A small CTC audio transcriber, trained from scratch.
Model: log mel input, norm layernorm, layers 12.
Training: soap at rate 0.0022, 10300 steps, batches of 128.
Rows from block 8 of a small CTC audio transcriber, named by matrix and row number. Rows with one number belong to one neuron. Each number is 128 + 32 x the weight over its row's rms, rounded and kept within 0 to 255. All counts start at 0. Numbers have three digits each. After the name is the row's rms in percent of the matrix's.
After each neuron's rows are labels from the 100 clips, of 14976, where the neuron reaches its highest value: "lies over" is the class under the peak. Only what is clearly more common there than usual is listed. The data: telephone keypad tones over noise or synthetic speech.
# fc1: MLP up (model.blocks.8.mlp.fc1.weight, 2304x384), inputs 0-95
# fc2: MLP down (model.blocks.8.mlp.fc2.weight, 384x2304, transposed), outputs 0-95

fc1.754 104:150182098133056148157148158119174170101107086165146092160144108160132114170123146108075147213135120141079126097148123086146084144153080099163080184152147144125136095092225130161111154154164132104108088128094119118132154127120171146153170058155160119160072136147136153146053104139104151108
fc2.754 107:153127164149114155118165113095124100125077075105136045093108098133134109131139105124170096161133072108055134135073091041140113119192098144111125116138143157114092073155189106122112061143184130157071160128143092085190143120074176142130093069151097104137144153139113180121105174128148146137
lies over: key "C"

fc1.79 105:143165146201101067111137130110141149096109139161107107054203122125108128138104143129129161218092168130187200155141111130125108147136179144126130187117129164132186141144130095166086109131124117096143130141111148132087124123119118079140193144145192069050169098130104129098085157165181112094
fc2.79 092:126071133137119152088132126109150055099156117128134134158136094144069109101126116135134098153156086102144157142115172167167192104096113209112118112108119103116175114125123130149138093154193201183142166124107114131160069098089153100144214122136124106102190107109113164082092130141141104168
lies over: key "7"

fc1.681 110:091088065120173149111127093133225186181104083079116159114168153141141160104178159143090163091084089159144138116143124104088162072097137119112135126151062056158056103154110171132121113107107151145060142125115111133138109073129111142152139060133138131088170049089132116171121144105167116142
fc2.681 099:108091092118091152195164139081125125098118123125083072124050123101137146112081132075139153145134086177093162204115125111136070098115154145137142109134152148086081108138135110141159103096142142144136140108175136109118164131097160114149156075161068064133144174180127124058096170087149080161
lies over: key "7"; key "B"

fc1.312 081:121156128184130098142166125079126140125081156107133097118122131161079159131115117136098122143130152112113144171157166102113096152144155154113130116147135151111106079104088118079169069148202165151143139124111166131072129080162144091148186136120208115134107132163107113140116153229082108158
fc2.312 087:140102059124090108160183144083133087117097136086079068081094147120094080115126113109165153114160061176118161138106114179168129083127135158141108099123149144089115120175128101147177084126213136162134148142143178132131137117083166120123167059169127062092176199132115143111081183128158100154
lies over: key "7"

fc1.203 115:155133109148161150091134154104167178167092015097108128146140104167172059165198112107180176160104081120149224127101141151107131095113152182119155189098158111118141127127115104151161139102146117110106111145096144150053130122128140111094219139139142130145139081103090177111035119153119164130
fc2.203 109:130073132111073083122128126135139127182091161116191104044128133161075151101145089167127147133128045094148142152144123181208153080138148130042096190105136139115075097108047115095172090144086123186117175127143127116107144124067111135135226072098113113067113117090096068062096157105171091118
lies over: key "7"; key "6"

fc1.393 090:154148190144117126145088153157184112120148155083109152106105122138112102099121174152118107109119132136141126089127057101074155133140105185098151068103145149086140130086171157116144093161172117128161122109175129116110025140165042171151139181142155138103102067161158087089103148093131103068
fc2.393 086:147092065138108156145151166066127105127120089128135056045061146126098110102114111101168128135155091179121147149067158160168112094137151159139143116099133153124091102177119090157186088146186123142133149102145149171162164126085144103099192045116121071094148190119120130106073170156155090137
lies over: key "C"

fc1.299 101:157129125162145153088093149103091169137103155149140095124211132165101165143154164148128153195114119087149131099098118135093086185147053104117149119085121072103124139112188085081147104141113166167189153101147143160064098117142144157040165169109152135130152133133160128102135096181148081088
fc2.299 097:141135135091135213115150149116122094147154149125093135165102129087148147157163116180117111192105181074140079133077126178086125100135156184166065090141138124103146113080128133089150088116109124157100169097115138100139131090105134193185166127146117118172152180097143143142123163096112153133
lies over: key "7"

fc1.739 105:174131097156096103181156160134160203141144104148140167146140129130129140123128117091092171174165108153132146108103155098095100201170084139143134145130120087139106155144106136099181179076141109049139099131113104130179126110121087221139222100177085165132109141143111122142064129173168209167
fc2.739 107:171138135171097118130122116112109091134157120118158097121101116144095146120168106109136098109069099193076116182119107136122126123138102193144058093085152096104114153129155129125155106121178161134095202049197160138159069166100178142119160100193118134108131122122079084130114120136134151139
lies over: key "C"

fc1.290 117:113029174141070115114150100099085155146155130172135129083100135166095101140133172116156149137118122095193136154049107148090148091190149158114146147176092206083123144168112106118121085100118162076187111115158192113105150134094192091122151134106164127060151137109086141063197136102095165104
fc2.290 124:120150128165155141100138132095142110079186125130089095165135153140127174157136153125097078160086074095108110132095132179169058123137106134102122172149110073108092096133155130103117136158182091253129191140139154083105162072131162169128170080125052117153191144150098128126156235154162118133
lies over: key "C"; key "9"

fc1.682 087:198118111182103096080161155127062135107141142140104105121113181126138159169109121120157154120138087143110179161178116089131096056186118138155117100128153118078164108118100172170200109156202117100161142075162064133126116121116115132113134118093061183086106154126149101090124132121092157066
fc2.682 082:151098034135122124151142137137123095102056123133101081085063156117086083109088092123112175131170052131109144156118120132153161080151127148128156123122160144083136158161132087146154087161166126137147149089173145105118145158069126103151156071143107086115153181129101130097093170110189080114
lies over: key "7"

fc1.234 114:124094059127182120088035103070095146116109123096141124124179118124155213122162138147134131117124133109133123101120176156120134164100092132126091115153101106067139153085162077135167077111130160187097174114128067136143146122138181104083122110109113087190149136130101130105205149111150072146
fc2.234 117:127107108150143099133157097099154122100168133096120097181119150117078076140137130092140120155143091138086096103122095116088080156099105058144164112103115118125165103116119100159142164106093114097139058147136148114100156093095095120089091143141145174118110125153142135160099065120117150120
lies over: key "7"

fc1.148 113:113098160131131084144128113106101096118114133119130073141076118156094112090144126164146148122115167124093147130115180185107101101133166112179216114086163137078151125138130119181162150156201203146166109113106183112051162143115119166060155116126147159098091107141079091144117147128113157135
fc2.148 104:127122151132128094093136150133103147121103161154165103124023122103096187070127119161120104133170116108112118091143144142190136092167150079160117172084165129132085187206115070084133049179162062135086046152148194123064112102131060124149174096134144114075140148096123105096155082096149158092
lies over: key "C"; key "2"